From a checkpoint of a small image captioner.
Training: adamw at rate 0.0021, 11200 steps, batches of 256.
Rows from block 2 of the image encoder of a small image captioner, named by matrix and row number. Rows with one number belong to one channel. Each number is 500 + 25 x the weight over its row's rms, rounded and kept within 0 to 999. All counts start at 0. Numbers have three digits each. After the name is the row's rms in percent of the matrix's.
After each channel's rows are labels from the 100 images, of 14848, where the channel reaches its highest value: "patch colour" is the nearest of a few named colours to the mean colour under the peak. Only what is clearly more common there than usual is listed. The data: rendered roads seen from a driver's seat, with toy cars, trees and houses.
# convs0: first 3x3 conv, stride 2 (encoder.blocks.2.convs.0.weight, 64x48x3x3, each kernel summed), inputs 0-47
# convs1: second 3x3 conv (encoder.blocks.2.convs.1.weight, 64x64x3x3, transposed, each kernel summed), outputs 0-31

convs0.31 067:517491502513496502533517490503498467492444507474472500472493501523489496499490521474501509485485474474496392462485482447503509516511482508517503
convs1.31 091:526505479504509513535495525489546472505478490499490505437538509481538497512507495443468479475506
patch colour: brown

convs0.19 107:491497487492493500518519476526512558510497533483497544504488504485559496478476484506513494460506490518570490456508509469526469483490514492465539
convs1.19 141:490484494483506490524493463525510483508485493507511498506451454488486481444500491468498515518515
patch colour: grey

convs0.43 102:465499505528464519458507533478490506492527495476492501492513530483473469466510498504471513527504499516542441441495492457538518513544515488511500
convs1.43 086:499541487488483507468538489487513492534495491505553447504461503458470514529476537483511512495483
patch colour: grey

convs0.47 086:503456519477479528507511497515506483531505517508491510461505464491473506497553468510460485490537510516457516519463502488499473485473442474516549
convs1.47 086:500532512509517485494484452492516500423488509521514501469513525491442489453508498478522482528517
patch colour: grey

convs0.0 114:502442499510509490521516504491520498490476509490495513512469495511460491496546519493480525541482507503484523409441528466501509479502509483486496
convs1.0 103:501480470480516569461495534506511465459476490492497507537481494517493457507491517539463474460519
patch colour: grey

convs0.48 099:469482471478559478499461495519537459495476497525491496477465475544476462492483445502535511483532501484484523503492502500479527507514471493478470
convs1.48 082:526446460511473500453511501445487454507483494484536536488501489516518498463496487527480482500484
patch colour: yellow

convs0.14 091:537475508491518459472462480492474485500482519495517514509491510540482475511504510470521527467547502545465524543485510488477533467503491450519471
convs1.14 082:523459527519505535440518526488480510482530486506471497455485499507504508497524478537471502461479
patch colour: grey

convs0.30 109:450488507474536456471476494522498456509503500492490492492495501497537490495515501501549537540512499503430493492526444503502512526515457508494492
convs1.30 109:534500480512479463509496500447491504500491517494516493475514452519531485519509511522518506517556
patch colour: orange